config = dict(
    image_size=32,
    translate=0.12,
    targets=['creature'],
    arch='resnet',
    drop_path=0.2,
    kernel_size=3,
    ema_decay=0.995,
    steps=10800,
    epochs=6.8,
)
Rows from block 13, named by matrix and row number. Rows with one number belong to one channel. Each number is 500 + 40 x the weight over its row's rms, rounded and kept within 0 to 999. All counts start at 0. Numbers have three digits each. After the name is the row's rms in percent of the matrix's.
# convs0: first 3x3 conv (model.blocks.13.convs.0.weight, 256x256x3x3), inputs 240-255, a 3x3 kernel for each
# convs1: second 3x3 conv (model.blocks.13.convs.1.weight, 256x256x3x3, transposed), outputs 240-255, a 3x3 kernel for each
convs0.23 101:433501482509526502516548499510541489509530451522516462475432453558518468475502503497496550588533554534491507437488489573504522451530484448483500492443514483470407548502491500473509487565598496467445515529686503559447485528483485513505485499507502473444478532545500491485527459458605536556542485491551481426460584528543431503542493479455440466546481519545472476492478475456457482483492457475585479512525482507518456538523480491529499
convs1.23 100:530503509478521525423501504551482533523508513463542472481468539469415548541488541472497544516446520544576495463493470482445563469551456539512500533451497487473554514557528525541480503433452527484554431519465496530469478488510493482448523498526560497424495569619470481476585528522498571486564522484544499511465464503488500529466524448577528491454517494514464521570381484527534496523520533451501554443508507488501589511486438481520530
convs0.24 101:502452414511507460492527453546451522491516541489539466525514596406544470538493485462444507534427561504474440537521489506492476424556456501515444510523542514391500437518436438557490531492609470584442528520538525448501503590580617541553555543503443470516510486536437562525542495471603513563512486511461444519471544521486500553495484523544527487436486531498567536482473496532490391584484510484463504532404469404507475480453528551462497
convs1.24 096:561483439499459609480455476547461471450546569575494500527547457499435509568525506462475452525524492537519477530464524438438565597480541482494534448503484463515486470490504472514524440501523485590538497518481475505524518508415465485567526435527539473511537480456483496433562497504388527494517505478437532499490461504517568455570429472542423504388607453473483500451421523527468588487440441474565450521476586504499535441526457550443538
convs0.25 094:465511477490576507497520436505462445475430470490586562509584436559520523522505522545524501478494466516500530533467506477485541478472459538447483531528456509489545551510449530537466416531462500547462534574514486565494454524443493534521488396512455488476563530470500502462457533397449552479514539530422503468536541382485508515465521471454459447440547513477473480480486488456514434557520565467473480471543604476486493549464439471541476
convs1.25 099:551462558503407506594490488499468509540581482461495522493434468602551586510362519444474549427459521527506516531502503545538482483507443462513503546567420507510486518593460482437526526561480453482459445575429512490465485402545500436474496437568573447538461500513494471466500549505461460556469500512525537529466547440508462553469510481523498405450456498529536429467468439503521510521549402507411491523586490454484467406421406504573549
convs0.26 100:508495487441520561543449497530538532495498465491543507497514525492558526458521453468529545473560570448443534492491414564539493589520468455539492477529551509493528424503537474500530527483509535553527520506493517493448388500511576460512486501469498450508550438500524511499493544523534484576483465475524500449535532496519510376573476469437520456468470525525502500502484483511550490567466440496523547524441438555530485524543499504469589
convs1.26 099:530476461533542505507446497522451514550555478492470515485542502448499489502458541530514492443561492532541458537560509481526511461445500480470548479511554524469511483480443525480562490478469398478485453495527484494511571507473533503570462516418496538571435518489488472512443517500464541461490555544440547485500495499503510490511501430497494510558456501480520555478468471503451540467436480507380504532479475477421452505466452509477535
convs0.27 097:442473492482551461498485458459515600481528448511526551539505530417482531485572518456521422537422509489544501477534512574533441458508562524528493508507508525515538494477551496550547435547494503518465485466528558518491501472501512501535503465461469513543516451508483493487521588474486508487544442466478533457524476492503526449497500466462548548444493530566486469436538505490561513459501480487527551516532452430546504492503461475501545
convs1.27 100:477450439466449471528498552458508578454496457542428565472569494431521489484557465480519507481558489442564509504511509492499483533407503515574536521451506457463500489507560531539535514513512522498493568508473515472509502468543527515455487424475466543564513466538505457502496439541502483540479453510509444477561521472560434426553512440507539470516508535537507507526569520441405460504481523483514480511446596481492489577513464502538520
convs0.28 100:513523567589540481472567422463424468511560524555495515561467462457459518472582531474483430516518544428492513494461507475519549443527507451514497519509446573514524551401539493448483437464489488542510532467462577527523444435498570562562526466521520579511559463483448493497540504455569449513517503505461520509573497526477429530476517545514471487510477466478543508546486556533495526526468484461525497462520543493478525517426483485570518
convs1.28 099:454494476459580479601448550511532454513490414524567502469550471502551490549576515564476553499575448507477537490559450438488487539481524457469486478542494501463505468496397521522509537547530525491461385484509481540476518554553511530502517485503540508550545459499447487499487503517506491490462518538454515470505492462443492517564427461494466483558508585455484574485546565544564515424388528561498484474513507421443556485554477507467487
convs0.29 099:527485416537549463476522480489447496540438578535522485479458472580570518526432326482458488457503463491519473478431461518523472474465485576500512501487585517483540562467494521502412506533497499503539510488490511503469483499519439560537516443533489424500476484437398520489484525480467529438499508466535525534601452551450526474473523440519469590500522462578499494519526507525445470537476435468512454561524457474484503470485445478539499
convs1.29 102:467492544531453559463500392538514462469641537571607536511469536576610514433473462471574529487548495550526511488531484473512441527459547514502534497486474510542499483370488470518507466544479463454539498589476503364488478596506446497478523480470494484490496523452528517498500476507530483599507472491496482471532457546550527499537478543440441517536472500544641550456544529507562509416518423497456468462461563494464471522526518495473534
convs0.30 101:461583463517458472506473518506523457539461506457505556541474553439475525535514565515486466483525526548509453572514465546475527443473471466507522489532510440525515494481465481522526472540560568539489415492535452496516520502476492484500543472490481494542536482496522538476493536492452529500531498494482487479511531491490505522544466411463474512551521513502445499480519455531515536476470550558434548443455518533477484472550544493521541
convs1.30 102:503525545480552510579362472551565481516540516529490534544576498479452487463483513511489483544500480522545468498523590538556529505532511530594541504531566524477481503492527520480483477499488544491545458531488522513496523515479496478462472540520496469410522423449612473522506514470550547504460509555508484434503433548514580509472487476500435493516503547533463470450514501527564405502517530478549497609464432442554524529460437557488585
convs0.31 100:521439512417510530484507537482492437477518558526512491501477531543477481509517455496445448518462358541549500516475566477456535565545520456472489478493533435576502522558464457507539492524517432586501547525534490494533556441532509550482512469445474453519455556460483459512445508441484484488443531546465511523572478403579476473482519565491476512440504544595472480456500507596468473455495494540506500478480558471498481499493531498504504
convs1.31 106:479522536457451573504531457483484548550543486576500507586469478550483465502525502517505541483530583526542546506474465489457505520501464505508470566554463495492505498528437460477470449488516570498505512507531507515587489473587491486505492499500530516507475457481483557516497456534551559564505497480505539498566510488488507450485513539547498476517489474513492488512544551506446533564459442483433480480525362595472433474545540514539469
convs0.32 098:468472544475574501500544572487473507476495493598572533530450488505502508499460512584451524451499576540442421499437431524514471505532425452498540534466473475582482460462494508496465508452544496474513449543500544564453543443452523417520446449494560450499540471508465592444460566467533571508471500451525443504534552476555498527542459533400553463468565440458498478591447500468541537467481561504481519568484529581388510454528455505458532
convs1.32 095:548528557579485505502478489489485538501527454463499489456600474510496481520567493504491576503522391532486462519502541528534481450524546568519489480516489510541474472442556520541541518469562461512490525531591465511479451494543520467518507504561564581521496545506479460476532448537555533476386509470539456491458515535482514457417531416460493589514478541488537514465512422560443451496446512453528553521493450495459503499427510519493466
convs0.33 103:610509528469535475520465483481508558481546500407507455467544543449548551553491493484482474497374405493489490545452534524538454576470485533540462518456487451522472455529459471522502471589486455399496507523437496465537488510471556515525480426499538525508562529481487467551514519486506538459516557490558522518498429457504544441485466508455521515494486483459468537522620530509464464497521546479524516458496544550522490491589496509555480
convs1.33 104:511521437482481541491467563501517464530512526458527471508511476512520452519459560474473517530424507542524537487539504487455512447486564492518476500513512526544504541522443516502462443522498529475511543528441506492545483426529498486521523569488572426435516443498542549486492551492474569545544516500477515511463530458456561479513469467475493517538504514477487487520506480501469501513470482465500442495492507518396527543493554518483529
convs0.34 104:555559469513515459455541482543447534582443550512533527573480503569548435456556515529476554468471533434503467473464493478494561508544520465481471470497513492464521499530513482404437414493543537477582490469573447433506542558496528443513550536505491522475526525457564450507492501493508481447504473546520453524525483585484409590472500494448465512500470453437481556487492454490533468473476496496494492499467511550529469445519473540433556
convs1.34 102:493490489449567554508505490516488530510435431495504466547497451443497563477459537474499460486540541595565583528480552532464451499540560408463421524504525492559488474591593525571455544451520520520512522493459541370526527497480543503500479499575515561559511476528436470496512524428557538509514527495537533452463578451508433484507535521505494561476497453546433487520409499535547391525472492496572505511505505408530465547535552567427473
convs0.35 100:469510558520590532487494521424539436524503518544456524555484453516453502537540493561552511480559458456514500492475463448517417468485494470506540489501444606412538485536471468536507463515455556475474450434547552507492608514477442531463571494487511542457464573547474461488464493469501390523471509543531513560524470526462472632503522458516454580465452501505506555497455483419447502488480491547510551506478508443537596496490565461466518
convs1.35 100:487517512576480498482494542537464493512482568555515459463503520489530597570472522532500470493548544499500483483483473498443528452502495546476468435506520465524500543454538471495510471496489489483444521510564594436500469532487583496516520487554400448522475538564548534562514524440492486482530471522487504503537492486480547521562556476527512525526538521539497480454581532475467560510459511434521536492497442516514467475454446502492544
convs0.36 101:521495529483497477457535525517497516501505475492528517529545481479495561507488449530489516512449419488487471439508556441442473438413480446463443585489482559517595446505511523400498554517487506500598507426484541568475543516554471490541521472475425460552533498492562474476454502555453527425531539510510478456581485637461446546498453459481481528490466512517439497546503536460516484513583499533496483545528526485584523496495520466475488
convs1.36 098:488510488361532457566543498451471470468515472476473545417526457486502437510429515552523511488428470492543492481543414496488472486493414492514523475573498512507428474502486517484554483454478508450589477503514485483508512510495556502496455499467469576494519522528525478504501474534467582494462519445522478546501485452451389543460436523428518516483444514525534563514522487429510485496587490500535468494488459447523500557535545525565554
convs0.37 102:523440534457594423506454488481411488493560484469579508526547470525491430508508466466579433501503498465513485522533511499557514567536483488474481482500536497463444558472477571460530460517492509518503448550524537517516520431488529331448507526451509604489528481475492523488437520576418560488525425513465526440528511435543488539511500446442525529550512487546509507525471435507455492508539485545495495480524501451505581505434463502508528
convs1.37 100:485456501425528486460508482490496518516500548464496510504490469500555522569566467496494456503468454514511422537468478452478483419513470424488483483521489520475546516499491473443459586520491492529603549444459496479521472471508554507524541503532462451441468471494468436573469516463489503459538496545446519514553503512506484523488508501458536496514464494507494482535472506485553483467527513447490566516488523541448493499564515497463480
convs0.38 099:477549548529467527532510473513498479479581530477437532450511526465560499533577456498554481519459477525537489471619494646494529522468510523530566555474525559525472463561439460455435502501533515510478504503525482552490537487529489493473493484493519543489456550519459564426484460487551467511484528503494520497533501504472444500468532488530555469471419525483501532446516513493503474539590515437493525483475517535539464450453420428537494
convs1.38 100:551443479485495453492447474520455529536490497511532466441554525532577462517465451517478524531548486552481442426529536517523511523486576485545487462559416505516607589525553590484489504466552447463456505465412454463504524481499508529420518554525494464566499378604528400440507504522521583512482429525453522555463478492501434509494483486516576518410547471475488559409544546481539528486525512455508559464530504414567517555533494498502570
convs0.39 098:467432496517541410535539497430479494489487464497432452505528488487548499459423455454488472367525537540535495472558438516583527532474506499468535484522449503454522441533496468523509451487475498479511519434465477548539534553521512481481464475565450496439451498548568592467459478542462474524480484446531491518536491559503480552520529494468513472527588398565541491505555475483400538534498415515463473485516474491532541459479475558490567
convs1.39 100:528452463537556501412545549540473502398506472456458481544510555502508479462521546455548528461467477494495463502492555493490488505472453488513534511473408416566465490519521471463448500469525472543513520524560454496396523551543497559583537493476534476482471533525485455486497530441430527520551525520532485442454509414512494524519526457432589493522426517531548528489481489540460573509490585500566436522487469566478407474432559502496450
convs0.40 099:502538534457536521584462476559456553439546476510536462478541560586548459547481526547567466528472475551487530557414473555560496475580423497606420453491472589547500439593511583567489497458433546523567477526553498512376454516535465540537498471518495462560510447492519501467503475513501453529488547506508475493534581543404493493508583507548526439519517542453477492430498456495589495451488520433562410506454486542471524485547475452558488
convs1.40 098:442470458479498463507490411488491503507473547522494511545524492405559489524582535564467446461546501484472488438513504499515477516530494437506501459501582479526499522487532538505488482511445526549495419498541500520418479504496545444531525461503467481490562486540564582507476489452482494489517489464513457487474567535542528544482496496532466414518528475439551496566475517460552458450479468479452540527552568536502442443469557496532496
convs0.41 100:520569521489512522505522546535480496442479518526437508447420454543661562522487453519460543409572440477539421511478493577509432529482479555515526499515508489505504553551527520430508527516491512532405476496511450611507519456518526516482521481483490513492534582529462452487536463484417506443461476436483535524601543447530472496499503568552482460488555510448526465420522522521539567461477497576527439492486505482429507487494500475510519
convs1.41 097:473439418516470508519505469448535496485518471567514488546441455451468494505474591558499498529441484573472511549513467535503494503523518523407477447502518518504498582462532552530472423563445499488452569498536598510525509469492516544474467474490510512529536482428572533447537492457537494442473552458451526478534466504460486504481489480570558480464499488610510461563428461489488492552472480522531489459540530489416557443488453424509467
convs0.42 093:508467570419526465454492468550448405483482459508575435542500446519506555500515456543520543558440557426514459487464502458507504431474550498518554590506516488524564506571459480400515468529493537475511425536483447452449398501521515530511485511568499509502514550520489470495512466503471588436527551504498553529503535442502517498553564503480496493489446496488553523505555528500503553554442474575514545517494531512540444522431561506517441
convs1.42 096:518454579544553436527414451504532562582530508501514488525530461493472503555531508467587500563456515464514538511537594532517499526537522499507486508445466508497477525470490539401562586400535585483507472490557515464466508507517486558530550491503493550510485441538524403581483467478543542433529480505445544600498447501510473496531513461447519487525403484449488497466527538514537524432565446612496515513395447520504531507456447478547495
convs0.43 096:485460518508521497485486444515524473463533455444485505462428497535472506500528487505440493411517522505540498532474541431473579489396474473449568466460498511495511515473573534517536440513483477530536520452488502620478440519507473515534369574454480493476444518513449543564526497492515441476520471478525575506465512480466428470544468508519520505545434495455510516519486504512531439550540529519461493554476481512487472553492534472525439
convs1.43 100:492542489536501504427507429537543513511427461496508544469555500495426529518505535528496538447548488479492468508472425607502419503559542499482476491539496425543475524418465483551474482518588529491475483544474516583416523457522535498537437484473514412470518454479507468630454499502512491447612450518508509551553463540443509518514525533485495551514470507479453539555435454413491518527463476404480483466559524486541478525492489465463458
convs0.44 101:534522463480540530491499441515412544514516390459566488493458519450495493515520385544522506432498463583538477539510479440541495481498454490511593540475446460400574486485528474469490545520475490497517520505467471498555489528515536467464445519470516496512543505547493480504506475524607464535457535491506555460452487504504539500468626532598534503527542456475500439536520495464486466477531474511591535532452520429496469499505546536485580
convs1.44 098:457508529532513506521539500563559516523474556500479562486366432500576574489534489509526501465534540496459464515531467539469489553455472539546546477480456437585457553481477514470383432479505488549545478533552457506493505485506554473494503500451507416514520464476477508539519514513535490525530516497527474468502519490558464458480485495505542510430514447461495509497458400499438521504471542501511501527527496555485497547514543450594513
convs0.45 105:381486477508443524475487509468548506493502521517560508498431487555387536484549542511539452578447509454520485419541573549405495519558441505501430506477473483471467479543509503535471418454495520482518497486554500492472450529525509437536569528499545538506481477493427432459444541503484433440536571498492542502511415528468525512413477533408536505561547523532557535420465447517471490554501401522510488553463495506489561560486467482533525
convs1.45 096:543523483546476477512504509473520532495475518472457525458512521505570507494501424526457485479523489509501499526472493510513531512507498464522451511516550497485545443536509491455563518551476544497506483531469489463527595517539570511551502533453468533572472513501496436474521504480492404573487510463436490527519537529432525481530474509447520544514466460476502438462463535525467463488506451474464575437532456478536447492534527512485548
convs0.46 101:491492447459450523418480509557560550506543436445510512525470494524539452467484506437489506479445533477494550534519522452519493531537455556518431544545558473527502531487532464445476462582410502489542459501551467537564486425550570454465504454518452521537451550501496502501520441480595409532598472501541529590510436479516518464424514463514497557526438466568481589492497491425501446545509528536453471493541463543552560526489539435429503
convs1.46 101:435478486461491396403480507501515559499544538505522459526510526439523435478547509474517446480417520504491506482511501548489486462445398555434457465481535493540494478546513465499544449534538455578485529481511521457530479548558496530501461503555495593469483461442472455518543471473501577423520430495502495444498427551431458532476506443490514492484521510547458500490478482544480523434420541493591497451552510442589533609517514484506506
convs0.47 097:524494496572524509481551524452540530447539483457406574520452540529522499442608489450496489444462497524462471523514466486495528505496551471516495471440490594566524468522522508530483524455541418498513549444485485545501495444547534505448512516479508529469452436435560441480473478514582511491605516477468554501447471446488534502559542474501586508477509483478422567472509591527537519496499518492497550471472486503527492477426567451492538
convs1.47 097:550475473469496493467496530487531534491514563524479506540502490528465462534486468535500466509470580509483475418494474528504518521474459427459478547531585527458511542577461509506500480532491462513478587522451482500614481470495580482545563465530465508465486565388465481578503534540549449467359528451547464486501520473555469530479475482477516528491516549537517509485448478456558472506511556557460515519514575445494555593533442528455539
convs0.48 098:507501536489431515518559541478448525531498518499518516500537498514539474498497553494524491508496511477480470535465520531577474505483506492516510513535534486499467521502564524548494528431569488520542533442523523525544522419576499580503498545510518471401555461499544452533555465490502487491478539463489543455567461545505441485587491486469461504494514478444500529449498503588535457532503460480544457505465501491443529504538435566555543
convs1.48 100:426443562542604462514530462531544534500456507565465540549502537504556444544456534492535581533535486431521548458460488513481519501476481518481481440510518550519476496473484494479531495501468466494491511536551527451498456507601594497455453512510496505518484551485491528550437412553454456456469528420526496590542401494473525510533521537481503540491536597472527434458583516489477620377464556445529535569530468458442540506481493473508461
convs0.49 099:525525517398535527424461458563515544518527505455508452500507500485492470453479485516566472481451559524537559515509508561561495536472448585447559497456478491576480526498463476476518514437529447446482422498538535474452509477518442539400507498520543435421476554459495465500460475501560520488499471538509504551405544548514490425538477504467476567459525458478537536455521480480463504501547488541563496496484429510539469485498576479559560
convs1.49 100:375543462542528505541514567469537430491501513415515475507470523500422590493560516473506510458503497560525523465487466473504510470451515465493556522538461529502555398507505626581519476503476493565513467471530456417474504492546458527474588515396499461523549516552505533556467535504481515450478495494504527505448460488513475509509442480460508525452530439477463489461488597526518513478559442432470526540527505454515456492497456592489500
convs0.50 101:495525528506551469436550575539489426466454497393520558492411505536466486484503485503526468474431434465585499499485523465516539504496465476465544510551461433514522437488458483508445462518496423502485553525474484573508488509508547467474493538554580456477528502492419545502478517503511421552536500530516531562461617502513484499503467548455579498397521532479519472461494492549464514446517493523481528455473550568479412483439608544476481
convs1.50 101:547427486546525530471514505452477532539587478466505495559485452482469520485518464473493539488504481467509508489546435519522497530484552483472463446497532543447444531453601558473497499442469507516491480439538515512524489466573530497527539503496582566464477525612454446424514489482477548462441501431417517465559562445512514510555512502464471542522519508528495456511483537467472593514434504580501521478491500575436524544537485463480465
convs0.51 100:420510507417468498453502465523471523455448510453493536437530496462471522537485488489511499457532495494536528412540534563458599510473562543543566543418509440505478471508508498521510506502441419496537460555460450493544474497431559484507520419462523564517421466502510461473529512491532592462543500517540434485501584411510470526479480504522525570459522555557479583492531482541434556540532546473460458572570506466493431482587586499472492
convs1.51 098:526529522493453505525459481548559453517474405499555463510479507512502441529521466522522478520583453473455508546515521479464479567464547521453553503514510435471522471435473442505484527514512468490580514557496434482445490474463485421528522527535447470563534486478537543486554482543494528487544547510486485489509372476477523572432427507466492504472494507519497509476552527478559470569513552495464518507459493478497528501464529486518502
convs0.52 100:527540445473515511534520492429486451518472455477505520527483502491443584481492491426494506553449543523511489492523417569560492502529489473503514549505508495543501524467534471498513499485487452587462543551528417552547558480511549520448531461597441433470483526503447543494496513486478500452449501549477542524539526519510563494505515541463525470490481469508449540492497449489504498424546493474535497493551484497527455506505546519427499
convs1.52 100:520468510419536564546564488483439480525489524418496528525565493537475470489512449463551436422456518480568405483534460491528556510558502503507517497502522528565497491451542459496515576493447561472523550497562475439473533485557604456483503498501456461499431520435506513569524515520508447507538481516533466463494471426480478518472405494485507496501486562492581508520551514545526479482547552498474446469510532500528465525441513511433607
convs0.53 100:472494426500484569445509466547462443538491439447506477502525543535476494411478520497441530446520469504470548551525554540518472471533552484451505431547526485505582545547477528563550484436485497485471570429538470443503456459530493540406462533607496516521525462556506429480506503498466526507533507484505496526427448430426549527461481396526496521540473451512459440494508468438508538499429553518564501527456419533430506500517469572400517
convs1.53 101:485512471504462399572501470484561572478505466472538508500507501493467466512448468574537459536520509457454479505486571516548472460509511460481462605490544499486483508552462554472511526480515445467507478551502473452507542510452482496504490445492487497551464576543505562519531508469473468482534634515480467533497508472510492555542388414486512524459514518563543500469486507431517589552523476481532515512526480432486533561535552490437552
convs0.54 099:473478485532525565415481509539471525475475490504524473596525522450518496501519561484475520507484514522458463471540443553491432511594481555499522474444638466502482517504427459496576509452475471531515539456461466503415411556444506484550527508510469510519508551491571469570489509508553564468586454505474465443506470476477469506632479541490478513473474454521528544538491548549491497486514521488486539464528441536550549599441493546478424
convs1.54 096:509484473446481524496428441456517523540513568447492455456524464446481464480511513555501466497545544455497512585549510429398494486486563386536543485526479508476506536497562486526473453557521474498408481551457420497506496503616514563469504476563462473472482457483478506478522571570523564512440506445510568546508518517524493481515449475475496494518437441476511537527477548506443456465547494524543469550546571486518519442420471497547494
convs0.55 096:595602504579530532573503522519398456398439459550485501495560447477544540499474470500504530486555446429481526494477458526493426513563464530472476538481441456519485496517540511503468450464471522445537492549542479507483465487561482482464562451528526498511500558461572531461535540529516507515504493504568454569470482544571569479487486452530440541506490495499561506477490483496522546425547506475444484505532461533532534555465489543495538
convs1.55 096:415460488494526505510530531539455481542464481486492473496496417439525561515499458486553503481601558501479466517479458529476553464542438522498511502462530481466442444488513441532533486490470440458476464510516502469504502464462455434507434517513514512498519551574472537520478483511497433547519453429534534520550462493547460542508456488427476490540457533522476590437568523538559478537476443504484497521520489476479511513472485493486553
convs0.56 099:520530564445535454525518485460498438520556480499424535501505437510539432493518558561533518511460482494493535407529516513487518483599481514528460486500412532534464473514487513558498469530465561478506446512518479497530415549420513473516462461519545515519405515523516423416506497562486445425459440474515544519495465538475456458485487469495546520546460454523413583502525508493501438460519468516549506520545471489502559595524485530493527
convs1.56 100:487488492530444487519522535510481515509520414433512540493454452481504552519499450508542411502541498483561546533482462522461588419496537472565495455492522468488551487436527542401453488494523488508543453505594486477529495510436510517451509531548521502553470538510536416530530575506509544518492501509569500433530541484488435528553421504537514521531520482439535544496495572506528525510527504492482492482561430408441528485523440554501514
convs0.57 096:521510561488529453473441473481529477521489504536464512535503525532512583480503415460396451493479448535483572499528506446462499488559465522421549502450480508510491535560511480497454466546492485582537553507542480513455465465495591543487513537547453495441533540459517481534480459538499504483451520504459509600494531539465554478574500493387534477533531482492503451475458529597599436548485483527553540486452448514523493456521448522495490
convs1.57 099:573498437501510475472500555450497456504473423572512503542513501480454561525536486547534473440561473454487493467479509554499422528474563403458563503490493529544496489467509414456415509512497536467503505504436456609588472404415423479551517535507460555409431501520457597434512480440505604447518462536500456498488525448495520505473543512502455543477499465475555509500517425482521501486543432489432523520491513444559528551402506436489475
convs0.58 099:460471479502446461530539546513554516449561571534512460496492513518459439507503457526509451503545472543495479515514573437440518510559470524409487493440511469432473545419534517503601515538459554495471482523491543536471463574493434416448475557443503574518531490514521546482515462499527548534558517417531486491491471529495442467606497454550506524475415510527504488509521509465489525511534533500530537492547479445534393524459458570457480
convs1.58 102:494516463497505510507512465527504513479502487525509480420449486488478543518483536447462465493446513549439518495463495528510483472529555492494464571487534447509451505551521513479515577523534538521505455494513529447483446464495545535526440549533495480503453510495471521393490507526544514529491459525477463525534588528497520408516561443468465468517519513452479481536537494483542459421548542510443515477460546573501511522550506437531555
convs0.59 100:522453539465496561464567466507434477522570490485488540468513469520526553474535452447474483417449506449503510423450468562574527493562514483478446482565457560461422569483437507515457444563534495518495445405508422515550457480438526503508510507509541431505499539541555549473522531501551556508538463506506590539498495496468504494554500608496482493473528461446522485481533518538483469477454508516557579456498460558485505489426509510479518
convs1.59 101:520550516457448494519502522511523545558539489546522496491491472464525497464524403531531516501458507441475527452487459490517567540542511434415482500467487578465504504470444539494480527525476514472462513537546445503449526530457500469462575516509437499510530502453514460419488502529437499475523543462490463494517519527553549469599449422528508552560512519498507497515442490571513486569511494504492514512493465498578475446487542526560504
convs0.60 096:435451509490496523448510497493440452518550582501440457471493542532529518549560422529536520509518485506521522497494568486561486516519607417539455572514504458489553511433512447460525498443592521531521515621458445479513514484534541545463501486481457520402523471528521512475544499469453515534557503473518502440546491522397463556463552503525479537559485553472520540524449531478523536542484520538578537481508487476479487549539471596531566
convs1.60 097:493462530530532535477470523497466472435457544533518496504521511489442464517486470522494486437476474508539449427515500435548472474440466501528519505510477533502487564472493471495533501476497518490475464453468525456469521468479490492472585514444434494437489478588493474489437588498405504481535499506494511613457487506488513517509441563503499454471498437507462570486551551535483455472516519506477502535471466507578524541436421554508522
convs0.61 099:490534451535424486466561511510544532499484548546444552493535404487575500536547483523468465455430505522483511504483592450464566525566598497480578467466552482477527523486532533476486445520490489537543548515407450424480527549460485434506497552500490513485462520510567521481496526438434518521512435507541543509495499513439611468559510431571445507469485484451511524499500487584541494435484525423500474467480503532531561551563429539530486
convs1.61 100:502516524473458508462488506462542423505541529436487449528500471442448589530571482539448498507456556495487483519543583475514482407494421470557489464510543518525468432504549460513451599444489505486476552524424515449504493406497451484441594503471537536499434546541482527493499478458546481556463559475486512489476494483474517518492532458486496513520504483511476407504492538497557506529434517483516512544440485561478508462557557497571464
convs0.62 098:517481541497443495586529570447566529498499516512544498446529468523511479426555541537515483510494505518489511479492574461508486407530460450497500534406443555428487479494488464525487485428470491487533511531493526446519444505559506452511526510470522475442579486480455483498516493472440514444436570470534507514527436480514542490554540528583522468532457546531519598539492459481567485534387504494536512488480530506556505490526499491510489
convs1.62 097:417553527459541546478476431465529400450592469578444486499521508461480505494538502440512537523510444499503528506599529436472514511506487521481427510490461514470452531523497485519410558499464489565437533483503513508511466451502567471533497502484526527508430468480459516508490525452449465595481524579525463479497543552475583402552409527459531453446498475463521580504461594488488479488499451496496466502468500465503472468472483542458489
convs0.63 099:473484507496520494487531504512549576498497491583532484536494523449486480523500518500501471520554480477486540520491470521463503506522521492606510464500499503432490457561564483548468489526509534491488485572462462506471574493514505516478498476542545515563520524524499534496523491561461549488599457445462559476545529489463485468550488413490456565538543514514454505517419507546570527555430554488493455433476519452471554537418483476525470
convs1.63 097:455494492402533503490502539515444520479499516510523473591534497505552484502521450569521473554475496519530575439480476552530503559523565498545428391516529514404498504492505536525446593567448485499497419491522494418483534542467563521547518515561515436456571491470557512529526536433461480493485493484471491462491456559466523490552568460463530461550617513513525509523386489528470479500538496517525433500513432507514496556462457418454537
convs0.64 102:532463527519511555423443499534530500529511483496496530488438465548490494506465487545490497483463597531545518446510509506506517491443448581430506519511492516469545559525444509500553494459471531497556530467510516545438536472472493470498511439492500560535531473562499495522467500472564406525510540504536523475564509487497458513469467516449549499517458420525447562470526567415541468469510432480585425509553515446584556528442458465541539
convs1.64 099:543502524494466558485472557451438454477412476496471579528473551419503499532527456492513482501508516529499500526511517500448485508500556552465475563526507474494490499569480497455556516494514483473484492507438497514564498478524551537492484483479462460554535532447472413530452516451466471525519549513499512438468517545528444548511478512477534449411557469481522517563454517457592528478446516536546457494542455517494522536545554581575523
convs0.65 104:537454574546549488514491533415547516473562491500576525518439528535484509539428443508470482505433548523450525464534520509500507473476479443513500497514515461502351502441560524495485489481448556551467502511539418507632483474542561521421510499540523493508507478526505530443502465498510426490563523441505496528510491508430525516464557526461551515500507510521520434416606530511496599478501486501570426468514438466468524533528474477509543
convs1.65 103:574443471533432555508480483482585469501489594552484535517502479469556454463518515564480484509522489443429535525475425512553523530491487586496496467438513451499439528505525527538528523405497492483499535546511472487446516436555455458479566542485480503548468463500506502567472533525514505461513491437454605524525467546537518504469450556528570482512435517443555444502557524586519485540514541570533421511464481441497539580482487527489437
convs0.66 100:542527498547528437538441477490507509504508489510502527537540509552536574492491464413530522501540514491481522517474429393518515506587508468579525495510510511571464499539464450551530482455568520500493506529494485441467523511535494447552446530458503525465464500510517528498508449532499537518459506491484539436502511477578422472522453506536430471528520458536444435516508566495567453432538448471524450479556475555449571501542420514468505
convs1.66 099:537488475522418532511508501511401475506539523492555484514434478471603506479439472508541529527480430563450508487549474488541550510460474492461443489496451579563548552530472463453505461434511498521442449504493554474476545493494521531499471477586454534518515433474490494462525434494457542507492485502478410504540502473543480504518517547546523505502427519517514460462530512508480520498536495492447526526490531434503413518471512478565541
convs0.67 097:487541544447518527514526474549475566535530472537534521527518473488513497466487519491570517475478561409442532477509522500546566495491463351531528555446472444568498473452500495546557537466492486543454431469556524510534429535520445554489447534494483477544550489465533497516550502501519558429516508455407545571489540445521518516540439416445484524413488462475489543527524519497451444506469509565483527518493474460466458481519484496481504
convs1.67 100:495548478563471537516521459443472439485447462464534462437469486559473514465533515509479472513477468449515550471481425483491505518515501482507509438528499496525495491528546545479477512459523521491584513458504505469509519466490454546498560500468550468483456501553514526512482509496467453503584510607473463540542508470433491524467490546427549613525517467531488530587513545424471540515373598569463486505575532503450510471511448498535548
convs0.68 101:469517421490471474481528488523484486532480577512535535531502488520486452496539427513470497479549497544531562447471478396487471496588494466470485516561450530525497543461479469487515482479472522578481462497515449523515513499503471477510519529491515523524489596541458517480497492508484554541503531486507449550492506442500529433410534572479440488524448528429525506433449497476471476531467424528403456576500572489480515474492394474465495
convs1.68 100:586578512469548476500484576546506485492539491458511512467441500565498489525529535601507514505486463466458400428404513498467508580433493481528484470456512552626515481521525551476579494548422556527568479480577533461527511454485506524476475471489595542521457485488442479518522423454481477514469499478549507450518519421469440446543481512487439489549501459467465474482495525479468538495534500458544603475587509495632497463481497536464525
convs0.69 100:501529533518536446512484474477460535487529490475484546432487484545424546466474540535507465512474489525574535444467565510515485481538574424467549460518439500511489563417559577545518413504558490588479521568501558454474480505530491410532568495519496512499473469465543540466497588480460466519499560479552549430476519478517487551623541578498439567453500482535566507486458543516457491524552486610499545479503490479512448513474519493478578
convs1.69 100:466535521574552480438481496515512469501527534511404515486506487491524580511564496440468541483705487524506437552575550501465518432475470486510467496500530446539382518501496528519502493532493473501505491507475497513467524467495516493507533535499509449476504510487501458531488500497510415559533594516550469484573487452504440458507459478495490444518614525440571571550480573479466491524440428488507599545393495512492516535476468490534518